Weights of a small image classifier.
Model: 24-pixel images, arch xception, depths [2, 5, 5].
Training: adamw at rate 0.0044, batches of 384, held-out accuracy 100%.
Rows from block 8 of a small image classifier, named by matrix and row number. Rows with one number belong to one channel. Each number is 128 + 24 x the weight over its row's rms, rounded and kept within 0 to 255. All counts start at 0. Numbers have three digits each.
After each channel's rows are labels from the 100 images, of 14848, where the channel reaches its highest value: "top examples" is what is common among them. Only what is clearly more common there than usual is listed. The data: cartoon faces.
# convs1: first pointwise conv (model.blocks.8.convs.1.weight, 640x640x1x1), inputs 576-639
# convs3: second pointwise conv (model.blocks.8.convs.3.weight, 640x640x1x1, transposed), outputs 576-639

convs1.386:138148117107139128120107163137162119117142130137148164121119122129123112109143115129135149106103128155125042092155144124086120150114128128116081131137112136093008113123136135148121136135106118
convs3.386:135117066107080132086151103138125103055148081151084119115145140090123134108107132142027112117120121121144186130071110126070133137119102113124106139126098140134152136030131135130130146118142122
top examples: brown hair; hat: no hat; a mohawk

convs1.315:127102124123114130134123135131112112113139132151147140124104138132143130121064123134112159112082157133130177082046116091236116141131109138129119136135111118136124118117127135114140114101131124
convs3.315:137137114158113114096122125133120113097144114178128129134120149042134156117087126142095131114123135120127113122124144091107151161147137126135143092165077125140112132162125115135136132132134140
top examples: brown hair; beard; a mohawk

convs1.482:132148111155124118125127133163111121119120130157111132131151142184133119101095144117128095122125140107116108148166121082129131128134130139134138126019145142152010143132117130127122125107142133
convs3.482:148103110138116119059146110136139103128058121230155140123138154090132120122083101154079140123121050127137078136126171084148111122138141144130141085135159134141152128075103141130150129119162113
top examples: top hat

convs1.355:121151128144167129118165113132120117125149124155093114130190100092159127101141129108130103089108147121140095108195106134176135155128091120123133134073111119137000111133106129171115131117139138
convs3.355:131142120117144131141113125126117115128133140121125137114142132072117114120133146105167094126108149140111139137165114114108131138122140142129132200113237102134111122158173126138116122114135129
top examples: blue hair; green face; a mohawk

convs1.293:126170161161137148130155119146142145133132131146081132099119125074190133115150132121148098113103153119127079127092133124101111123133124147167108139190130112122056121150104148193108107159148131
convs3.293:117098167114141173123122151127093115149176145103240118138145117205158137147119098120098200105141201132127109122118132132125138124165175128132139077135138144118172154184115117143129120121133120
top examples: brown hair; a mohawk

convs1.303:118149144105063139121149081134136102081137129138136136126059127110118102152148119147129133085147125128130102104060086197107128145120127144135114133160136111144207132124144132149123122133090121
convs3.303:134175127148147097076129138156152119107082137134097128117109152049126068113078128127053092127113064124121116126141151133145102092137116100113113170134175107119124138088163127124121134141137125
top examples: pink hair; teal face

convs1.239:136164165104084129135140119158096142140133121132126138129188120127154125130157127135117161167156120106096160115146117135128112142129162132097142142096108124097166129140107131110144088137128123
convs3.239:154117149146131146127131128151151146127210127163149133105162120117118106135135131123173122128127164125142133138143112137117138129140138140130124151147178107128113147055155136136139144133135130
top examples: hat: no hat; grey hair; grey face

convs1.342:118111137099111130158141126109148128135138119102110126115136131112089122133131130138133129135126103138115199158114135179108122137127120117143098130182150133104120116147126130138129136140126141
convs3.342:122147163129112137134123140160135114137074145134117129118134125071128134143153137126145122124158123135133131130124136143139128117133138122137142096116141128132159119160128120119127128134149131
top examples: black hair

convs1.633:125126169054124123125117117119130126149163145064145152116132125123118132115132129147104127152152151071103206147098160106156121173141133140097137145080136129113155123099136131101136127142097133
convs3.633:144162153192161130131119089136150145134008120187145144103151133121121135130116132137138131142130041141146118136118128170106128126136144141129141166191108124135110155072133127154147133125187133
top examples: orange hair; curly hair

convs1.232:126181142053102125139127108073124127122138138150141108139152134179146129118107126121128126133160141132130074112065122148080129126132121138132126134150143114089094124133124135136102119135077119
convs3.232:124094088123112123089122143132132139098133106140092131119112136118126137118110112110111087125104091116100099122138115117145137128126106135122095090117146121123180119050129119130118126118080142
top examples: black hair; blue face

convs1.473:131255135135166116129129156095093119130142124127077137138103102164133121098116152117122106109133136145116147155108140044205136113108118111145154112104138119186122134111101120139112159085123136
convs3.473:116110120109133125148138100148105097129090152071114123125117102104120117123142124125103117117119079116107156111128105089107104105125116107127105112096150112111142125097117122108126112130126127
top examples: teal face; bald

convs1.432:125098121158147130139118126121135156142119119183132138114124143081110118126097116144125160177088122142128097129161116144109139132128101123131139139072120134122129139139165129179139118117043129
convs3.432:123127118123132115128133158140154107098145104144135123139116124087116121119138147135122088113112234117122168115121106119140096133138137112126129114110095119129148135111143133121127137124113126
top examples: green hair

convs1.198:131124126162117128133115121143138143091079130223144139136018139094134119120079131134112140117114115122119133142143125116120133123125125117148098126101142148082078125123138129215129104141089119
convs3.198:128095124162094128124133102131134139097048115195125132105142142091127134125131111142142123124136038135124069137123142104124124140124121137118133134121196116133101126000119137135128117121128126
top examples: cap; top hat; grey hair

convs1.253:131095144145067139138134135155092146115104146102127161117038124127121123140090128130122119122140124103110135107060136122112125132120130137135147134116151120150136103106149126094147125115059128
convs3.253:133127109146128103167158119127139115148215153165141138140146129070134177129172114145170133139143168110139080139135134109135182146122144140157148093146055144119127107144129141133130126143114193
top examples: hat: no hat; grey hair

convs1.611:122151117117159121125154121134125127150175116022129123126153121106145125128101128118131115132150126118131174133160095113151123120144125129136117128062119119151000137142117129146128135140181129
convs3.611:132152154121140114139122152107112138190089173133110116168122118146133119137140122123152124130107101135126125114141150157136136121108121121138131138134044148142097138193115122130137115143141119
top examples: teal hair; teal face

convs1.498:125132148095136122108126100123125146125158131120135127120141118060155123132106111138138150147136125104116181128068088124134119141124133126151111134025119124082076152129129127136131129109154134
convs3.498:111048120110116136138138120117113133106177119120135127143144132209129118124143133128126122139132178135118139132125118119133123139120131142116104078097131112126127117121132128119127129132087129
top examples: red hair; a mohawk

convs1.147:136088125108094124137116130087122112122094126091126137140138126113113129115110128125125118090139107135147115073115148155122135133122125115129089119035151138077148127129105123104116126126118129
convs3.147:120139174149144109130116145132118116183204173137137125141098138099142106148105133124107134143131179096123086127135144126161139142113151102123089110127202139107133137161121117138138121131136136
top examples: grey hair; pointed hat; top hat

convs1.574:127114176090102134147095134123151140112093134143122129107018086112134127156104125141128136091133146081138146107059135122113116150092128144118100121185123130093100103132170128094145112128116127
convs3.574:153124143144161112123136148177168131099098111188135127129127112087104115131111143119110116101108109133141072129146126102139102135109116115115124144132067123126202148006130131129136133121152109
top examples: purple hair; short hair

convs1.269:140121117126092124134137130124118120112110135111145143114156131084069130109095127120120134082118118124121151138023172111158129103121142133134190116155112131118124145125117128090130129125143115
convs3.269:134111145150124126075128107128134185234126202189101118166126098104112159160093117117025061132121124118141123127127147115127172121112111147137104095141036113109149133099121126113111126164136145
top examples: teal hair; blue hair

convs1.151:125137189165131129132137128129089140155140124078132149125120109132115127159167130148104130132107131086125147117223148172154131143135118133082132129098141138121194121121146129101157135161114123
convs3.151:118142119093125126029130117125106129179141178130086122154133125185107117145060125120008076120151098124112166123084163128124115111132115111126109148108126103123054126131145121119123123165116114
top examples: bald; teal face

convs1.425:138078128112108125115141111141137093104135133131165139136153127127117124149151118108112134130138139141118129125103114121135143137129114133103127123146124133160207123117159127147113148135165126
convs3.425:112107163141113133204125129156136139140124125092131124141114099188135149144152120116232134108146129123114083122136138119177129163111120123111124054132166136121185117097104108139126122127096137
top examples: orange face; a mohawk; orange hair

convs1.20:128174150033075127130144133124101120149152136102091125131204108143165133129129116110132121103115144131131044124112108111087128150131126127117098123105134119105116103145127132131150117109163131
convs3.20:125104131097123127108119149108111121132220138101145116114123129166124086130116134129137168127121205150137124123137137141117118118117116126120121124098079128131153131112108121104131134141144117
top examples: cap; grey hair; top hat

convs1.598:127154124127093117123166110099120121140147129145109111136207127206132124139098127119129133150137122117108113131115111105121125114134126126134146133161126148124225137121138125145133129131190137
convs3.598:144139160120127131174131163132139144116188125119170118137124116175132147144141152128169148138115179129138157136135130126133166157138106135135129169112117154129184136200128137134147140129156140
top examples: pink hair

convs1.79:128115138104151116132206134120130100124156126105163171143163096120142132153136125117130162080094145114131100144217091166147108131157128125111136138128116113095087115132170135133133111153091136
convs3.79:120076132136120129191112143139135095051131064075090134098136113182128120089208127120224085119101143141102133128177090121114118135113121138137133132123225129125124127140154133152121125103111140
top examples: green face; blue hair

convs1.250:136140134115107130126110124106094103104123137181155129121152120109097127108072128117129138140100125108130219159003182168153128113115110134144119130196132128056169141134107130119103121145078127
convs3.250:116155084143111134153122116141145116053086075142090140100092105026123131083151128125212075144126080125139101134114123109141133129127128132112142137142086127133065131021135113131132133119120129
top examples: hat: no hat; black hair; a mohawk; face colour: orange

convs1.29:132109124102089128131132125129132141121135124045122141128167148106124122119125126115111121115156151131124139141110121118129137140119130131097123125016138127123185124118122127112120121102159128
convs3.29:108094143128095088119144148109132095115098119102158124129141162255127096132045140148078053161121061142103141122138113130144131123137126133123098142036132125123152141203140134120127122140112143
top examples: beard; grey hair

convs1.14:122095145151151133136114150143147140120138128093150122109095148143135133143053130140118137139095130109117137161140156083130112147122107129163149150175132125124156120116145137081130143129108140
convs3.14:138082122131150115089107142116123125183131189129092128149117153153121050141041127124073095118150114105113122127145144082135070162124104126105115117136183110108127131112119117138117127142124088
top examples: yellow hair; purple face

convs1.51:127127121068096122114150147106148148158164123102119121137162142139109141132116120107095119088137127125133127124071105106162106120135097129162081135098091129075079120124132127152141124132035121
convs3.51:135107028117138109076138105146145114082076105117155141092149124096127129131101115123057114119113084129139103143101133107132112111151135138122150090134135154131112121115127123110127131125115123
top examples: grey face; bald

convs1.120:127177112198131126130110144108138128148115124215075135136157139098143106123100121132114033124111118153143148194113136126085133128131131131151131122098131118148091135129108131210120155106076128
convs3.120:124191110130145127099127128128121110090203120133140125121119110066125123100115119111124096129144211115130191132132120170128153113130142126117108206134087125139081134185146124142116124139132128
top examples: cap

convs1.472:127185106068160118115121118076143137110159121123131114126162150232132120118133139134105145140093133144113135136148128110038121133131159118121137126101139128117118121108134119120124134122046137
convs3.472:130135136111103126062135139117107115083145096090067140128117097076136135110056120121057128122120135131127123108096112136107161121129128120119096132112099122111117126095107124134132132116119117
top examples: black hair

convs1.74:149113139107122128127137117114129147077118123116166140129203129099058136111109125133117157098124112121116084149043154144164104136130123124135190124142137136080131129133108136119092117129046119
convs3.74:126095137124126109042135136127126111213149203184136124188131126095136171157091124141000130125144172124127098123127174133130151136119128129135097053125052132096159109166109127117125128183119147
top examples: teal hair; long hair; green face

convs1.130:131084105131123134115140121119111137104128128135131124120166109131131111109065133105140128130118101134135151148005118115161121117138129130139136126150135127091034136129098124154125119104112134
convs3.130:129096212142119121108126110144140137160177177135120118133142122246135115153095136122085125133133129118141095135111153119152122141142134134122129114134005122121153134159138121122123122133105128
top examples: blue hair; purple face

convs1.47:137080116055064133141133121080109113122111114093123117129125118158125134107115149143123128124138138103123093113069136090198135119118128128133074123090127127102155143125119134117127164129124158
convs3.47:113125191105117091110129131134128127149138139088146132128105144140135136145107137105106124115144160123144144145115137101167134101129138126123120116118126123127135103124132134123134117138143114
top examples: black hair; cap

convs1.414:138152152127148123126109132128165134105118107140148147112070132146113129112132124129128126129070154101108104114124106103074109155119126141132067137160140130033061108123134129138130134129146135
convs3.414:138167142126138129184107140095124143170130150097143121156128102176134115138130151122138105118131162136092132127175156152144130119109137141137118149123183128126134119255142123133118122140139136
top examples: a mohawk; brown hair; orange hair

convs1.538:132163145073110132118101156130094120143123154077063149133151115118150110136125125131154089114121149104116074141162130138105118124144122136107183126093107119201034127100110123099109158130086083
convs3.538:126154119151145135178133153130135118064143076098065138083137103140116132114186134115200094122139127128142113128130135139136111114116126119116179128155101138142059124174148127140112110100137119
top examples: pink hair

convs1.433:140139106131152120135144129138097135114135122126096123122069122150130118114120144111136090130066141134121115123233114108176135124126118117132143113058134138154086133117104131128110179118198145
convs3.433:112140158134121133135100154113141111098103119101122125123166119090147175139119136134143099132128138132134109128124106172149138139143132124104128101178105142137142139144124101125113126149140165
top examples: green hair

convs1.168:130149167081122129135090145124105144170127128123116129116125124084130128131160122141124139120111113127123130128112120175160138139112124133123141126113141132133159106128131130117146108116135131
convs3.168:121210156149124126157127129100096118134043126163136127113127102085130116126150144123179152149122060118100118136145117160118098092134137131128106194162125131138115142130115136138123138127182106
top examples: grey face; grey hair

convs1.334:125152114098126116122134147152118139132137120018107109134104121213102134124175133120134120076110142133154139047107132113123118128102146125108144126165140131130042115125123128054125116139061141
convs3.334:112185121114132120140111123110117128155204158155109105148109162000147119123165135123176119121143180102114131130122150109128119156101124106119099097123177131145137121098127109122113129143123121
top examples: grey hair; a mohawk

convs1.555:119127151067081137155120077105131165135138136151129131091125103113153141121139133124133141135091107164116110108069161195116108105111120158145110137227152123092090120114136132133131128148136145
convs3.555:127086122125125144165115106111152130172144169097139130147130118118137132134161131134170149130138146146115165123154152187148122167132125129135132073130176133119173109154122135127137132140091154
top examples: hat: no hat; black hair; a mohawk

convs1.278:129059127224136124128157123124112135116106119193108143132089141092123140132099139132134127098111119146133147169190133142130142132163108120118130143091128135133102123122132134169137116097060140
convs3.278:116102139134149119119137146118139098076196114182129140110114107024142115114144142130081096117121237103125109153117132115131103119120142135122150110149134124107098119124125130113136139143115103
top examples: green hair

convs1.485:124099154195139115128090111167131123145089136206130128124115194085126116135137107140146101164102124127119128153173105151116136142142117119126143110147129127126055135140119122172128119107143125
convs3.485:139051132130103149147137095133116171114075149124147140125116164122149117130151130121151180123116023122133083130127122138144172118147153139111128107158155132141100097130123123130125131138123123
top examples: cap; top hat

convs1.575:123147132106132132128156133139084118139117138113117129131130150099130133142123135116168113183141103127111047157119118112172139130140158123122119127077125140175114113119142127117126129131224126
convs3.575:123116097125153127123122088141112110192087190187165126132127150062123112157160117137138184129116083114128127106143131086087107110147127123153136115128253121114089129158127130130133125150130119
top examples: beard; grey hair

convs1.343:118192151123068133125120146135158135155112140160111119109150147112127125117086129121140080078100114138147059111046101119127118133128110143143123142196165120105071127157112134149111103135123155
convs3.343:095134108130132111155122068125130096133124129131147123140107134144099071117141104102187151114137100135134157139143144107154081120139118121116126155135198116123112119085145129149120121149142102
top examples: white hair; beard; orange face

convs1.222:131126158197149133118122133079154131119110132192132128130108096149105125107110129136097134135078107143117113138059128082102106120119125137163119141195120133105135137116110123166148114118048143
convs3.222:120141118134124118137120115140122126166026146187142119133136118060142125132175131124124144128105089116163115138113136119123145116127158129135133134135084131133107128049136133110123137126145110
top examples: brown hair; a mohawk

convs1.233:132116145196117138115113154141122169106137110201122138134219116133072133151113124141130146154167090128136161154082114159107118129123120132135113123113132129130166118139116131115123131137066127
convs3.233:146098156097110143065129155079109138146154154078135126176131106214130129132103121148024142111125170124124136123148129143135139147120120130132146091125139134131142147177102143124142133136120128
top examples: white hair; orange hair; teal face

convs1.630:114042136143149115143136096149175111115115119105137129123070122145137118108134124127175121091071131195130200091121161106128116164125117121115150151211122123115091133114157130094112143145061140
convs3.630:112114093129129111113134124118096093117108115111127131150110113076120118103123118141108151117134054092121117139126124114101162162125135133123110054138133136122130131105127129136136134120112122
top examples: a mohawk; brown hair; orange hair

convs1.121:119135127103085130135111128096169123143136129151114110142187143213125120112113125110108131153102159102136137140119106047098148150135176124132129121069125129125102120093094121114113147122130107
convs3.121:133142117136159146191136109156146127154103160184185143134134145180116071142194112130203119155134102137123123133169143133157080086145134135143154168121150141143140134075181150131130141138134122
top examples: green face; bald

convs1.124:116124120142151128111147139168145128142153125069149148130207128115077125158206123138123131088136135123110125140188104123147109145135130143083161142123096123139153119119164132143129117140151138
convs3.124:114128168120117094143121128126133086027170021052099123091109129091145147092132134131149112131081138133130137130127109187141144122099096097113143125098098140132128143151134134116131126101132118
top examples: orange hair; long hair; beard

convs1.260:121087156102120138154132108104119135115117147105123108129089128130130130113157121137070130149117129093095122122125162141151132119126174117137129150135134120064128133093138140124139116144074139
convs3.260:173158145132188143101136124124144136134151117149120144096138148139122138132106130148115116137113152135155153141106131136090127116130129131130143182154117108139093171151135128135134135126173121
top examples: orange hair; long hair; beard

convs1.420:115148122170167129146121123116123133147120106077118120129129128172115130128140129136127117142110123134128143147229097070140120144122151137132114130088129127139092124128131130119123108127151134
convs3.420:128114168142123117154132101126121131033172065129111133110117133061166175106161129115148140124133176116129123139124110175166161123128150140136173123122060141136099130192130136126132116144133137
top examples: teal hair; teal face

convs1.458:125111119114138128146129123141106125144122122117115110120157105141129119131108148119129122126159129135120119105087132074063128124113109115133128123083135139120255128108125141156121141137145127
convs3.458:169115132129119133117135111118105115098105115144145145121116127181103135115152106128144143151111128132133127130120123104133115148124137119129148108141075135151048133065132128118136109123127125
top examples: pink hair

convs1.613:124046141143139120120142114123120133131105122086149140121120141100113131128096128103150151121094151123129088150168143156170118128152123124124094137161113138105154130125155134104095141123133131
convs3.613:121074176154127127197121129160133123145128126129127123123117108073132126122136126117195100119100122125136087153176137123118135119126122133104106059121249148112194096090087119134125116130121135
top examples: purple hair; long hair

convs1.180:137111138063133130129095130113120099106134126124142147118140118085124137126113128133137117076116129089133126156100123095102110132116113130109000122099110110073117127126126143098140116126151123
convs3.180:120139138134127119140158118149142119227100210212151128167134155090128145156152133130133151133141072115136156123093147124131100123152143126135082102162138126097089118180131133122139122163092117
top examples: red hair; teal face

convs1.350:133108123059149113135132106087131126127162127127088142131176122127169121109101121125126068148110132130127162123085121169108122142157117137124142126133123099131000121130103124127118127141047134
convs3.350:125109102133100136054123119123142136130076128148123136131119170058124127134085123141045128137091098111137114125118110135126128095138139129132117089119111130135149122081110134114128140127127137
top examples: black hair

convs1.440:126142125120193131138141119129128107065136137129149144142143121138119130067079125130133132131097157111107164147122150121142171140123120104153129132103113132084132132128109137056118119141061121
convs3.440:133132125108091106153123109112131138028053044073083117087131138157131155098142124135175104111133066127131121127086112113126150172118110124106162092110091115144106118100138127135130127111107140
top examples: teal hair; long hair; beard

convs1.135:129219113119082141149119118118147146156123122110120114113147128093123126163141127148150142140117099131127136163176133098133120108136141152115124119181132126124209140134137126138124109084089120
convs3.135:131148137142136134134132128135152137032105065163137129098146146143156168113130127139117136124119121143143164144116145195148138141123141134145192133130111137133106160180144138131136119130159129
top examples: orange hair; long hair

convs1.552:135121127052142125111104132114149131164128115061039110128173125146119135154174119137105080135108133146123149139089109111134111147117144125109079123132120133151104127149119126161141104123071141
convs3.552:126083096150160142130108123130172142198099212165204127138126149142121102181131126125114150146123117124129114140156154126181094150138134136134151113099177161117118124140102142111134128150146112
top examples: pink face; black hair

convs1.549:127141148124106116151138136122099136161137131074122121138113130116165132121082129135154110109115143111121133154057148106137122152147115132135147121091121122126037119110144127078143145107084134
convs3.549:117166119138141137204112118138125127155181181122110127117138119073123126142210120121255123135138161119123153123118140163116133087109129123137117174141180130124110130161128136120129132125140119
top examples: yellow hair

convs1.366:133158122120152123131102141117087132127133119112117129125094126129133119111110146120111136097096111149122133138094127076129134128109142123159155126076129146170034134120140127123107196116214141
convs3.366:123125085136118134133138139131129122148110149140115121124121133158093122129141123128141108112119083130124174115127116106127110143115113129136127109072199120128137124126130137146129122141119125
top examples: beard; teal face; bald

convs1.344:136123145135118126148107147133133139150093153093143140109081160107141120125151136123087135122156119129125168139069144121130105132102145142123124133134107122090083129112144143132134133135085150
convs3.344:147088139140155156138134103133153164136167164177154136113138150132129116140145143141157134149139145130133159141121141139109138131153123168138135146147177114130128146087134138140141150127121130
top examples: orange hair; orange face; a mohawk

convs1.297:122172128138101127128152120129119126142136121136142125129089157111141132152106137140131145156096131125141123139192134128255126129125125130130127136134123139102181123135155127089150101104119136
convs3.297:131115099137129115152142135124150147140136162202133120135122133170135113123165130131153153148134125121122150130122125084120132109136156136135124108135172141133094131255134132125131129131125142
top examples: brown hair; beard; long hair

convs1.562:135122116132152129124113125165182137125135141151153119117124101151131124129062128137117145150095164144118186124052116081153122147142135132146113129094129138148082135157119128119124121106150135
convs3.562:111137104111154141118122132126117121169136169104108130143132119129129135138126142130049111126130122126143124129130130123128122115117137124106120148096139130134045105189125131124113111132114129
top examples: brown hair; beard

convs1.625:127100123144081125120107116162105117111116130116192133129090107147105130106092128111156145123126147173114112110087143105159151146126124125124109132144131130113014122145126120150126147124061128
convs3.625:118112156133117114136123158161143125129121114105094120124140089218120126136143127110099103101138119121122101121130109140156109124102132106111108109124184117125138107137137120138106113131104130
top examples: hat: no hat; a mohawk; brown hair

convs1.413:113122136119088135147097150112183168115133129073140104114144145121144126138090127129133142139150119155132093097034109093126124165138092128172083140179147126079130122113130149141120148123128122
convs3.413:123135151120149162121143118085139157141090138174161139128149122177144190143164121130128142142118121139151138146138117172137179093141158153172171146109065131137096143093138147114122132130142166
top examples: purple hair; teal face

convs1.190:117115122099130127120094129150156107133146143101109123123196121128096122133090122123140128119167188150112126165097135094099142177111084146129065135098152129147117092094146124116116138110131116
convs3.190:137114116080082156148146126135129117090108092102152125137138123190116149121149117143185117102105094167133169117123099122104147122159126140134143155121090133120147137128144124127134140121142132
top examples: grey hair; top hat; pointed hat

convs1.267:138154121105150125118164142149088100133120134133087154124162152118126127097067125106107082106115169108118144132144151119157142127136140129143136133121133111125086126124084127102105133115168125
convs3.267:114148112075089154176142133112106119089138095077166117126128139179133125134161127143218180120128150149134149117085117151108139104150121130130138075102110137132169123173098138133142132126127123
top examples: bald

convs1.78:123086137168105128148135134146113140151080129079171139128044131093130111117091133135111182129138136099140115095093150129140129137137095118124121125070138120114049130135143136101132097113118118
convs3.78:126100095140178131158107151138135090159243136141195122133110130061105085136146121132150164135142230101116201116146133126121108127127124112117139192128133139126141152105118123122119133142098123
top examples: teal face; red hair; grey hair

convs1.488:133133146087101137111114077142131127136138143146173121111113116136114141121075120126118123140132140094138132128130119105102140179140116130126164144114129134142231126102179140088144163124140125
convs3.488:149120139142148146129126122145165146173060173166095136113136155126149089131108131142127099128116031115131167148133135092130121144120139135126150149144153120127055152179136134126125129162125152
top examples: orange hair; long hair; grey hair

convs1.172:125113121103114120128157106111132145124135123086139142135231122116153130126111130123145144123124120133112131105028124134177129132135121124116116115124131139106033120137125127136138097114109126
convs3.172:116075147119151115173104121096120145152158150101131122137130097168123159142143137105156113113120160133120084140120121112155137117114141132110118116129121129132054120130129119129128128130136120
top examples: red hair

convs1.207:126184152110103135124136112152097109174132141099159135123115124106164134158120122150177144140125080082109121158175126137168137120127124131136126131118100120131122124126165149084165112142057141
convs3.207:128135171130126135154119171143132141080139102085123127097126132209134125118121126129145126120149134116126094135127120090178122130112147130128135130121142121133081143250124121137115122114113138
top examples: beard; brown hair; long hair

convs1.236:131156171087136127131128125139077127126103127134127131119095140081109133143140117139156153130176108125131080116152067168194132132117118123114137134132128132147148125112135113085124139123133129
convs3.236:140181103127115138078154129119131128087092092123113130129129133103101105135122114134114145133146082115141131147113114111145089117140118141128117148130099144138150114030125137125133130116138101
top examples: blue hair; a mohawk; brown hair

convs1.41:135121149108178121116128131126134116074113142095145132125223104091104143104117117132131125101122132112120119185089147161116103129113113128115038116069107133095125125133096153096107094128066121
convs3.41:126140146136124143130124117118132112201216196205137120138119123055128158130135116125121131121102209108130128130069149101135154148135119136123085139160064122083120124226128129122128129154113146
top examples: teal hair; long hair; orange face

convs1.283:127058132117121122131138114125139119104141138155154143132151101138140124144116137136127173120085169123117087134149120120072121138128130148124174135143133118143084106137164125112122106151019124
convs3.283:120112144113092126226115141116122111096135118023068123131132129199126130125187133128223096125121141139114126113124103136128122140110111106130148065093128126132134103194134128130128122126093137
top examples: orange hair; a mohawk; teal face

convs1.609:132096133097114126126125144141130117122123126129142130133100130173108127108072129127130126184068186104124144152206142109146138133147105135112098134152130136109096154125125133134121154109177125
convs3.609:124114110101128121097118094106119109093145105113166138114112155100115110121118129127079138136114117101143137131124122158141133127159167124113140118129209136132076120086126135123131117117110098
top examples: black hair; a mohawk; pink face

convs1.268:128107142050091127119110133144111113119131131101123153126123111127125126153153125121134161102114140120136138129184106150126122132137132131120129151128137131115111145143165119102137094105065132
convs3.268:115135150121118127255132155178127131143124142123118120154135113175125142114178126123203097128122142153116132135120124111110167112132112111131139115138089122125147115158124117142139121124106144
top examples: yellow hair; long hair

convs1.302:130141137117093131136129148131095127122134132117106148136255125099104149138096110127131136107169148137122113108141124114150143146129134135093137134084134113105128121129102132112140097111061133
convs3.302:133133110133129158152156129128133125162032124123170122127127151178131143164162136139199104120122080177142123129116150135151127125134146156140145158099087140143124127165132135123119161110118130
top examples: hat: no hat; grey hair; a mohawk

convs1.123:130139144110034137158118137147114119140101126081125145118058105092118125145118142131135135082127128087134173117147157140172126157125110142140202114130139126106062137133114136100109109137004124
convs3.123:112090174112126140077144144122118109089138097109156110141140134165141164116090122137121104112114041134115181138125110158143176114147131135135173169132086154130110152195138122130134141118117161
top examples: hat: no hat; teal hair; a mohawk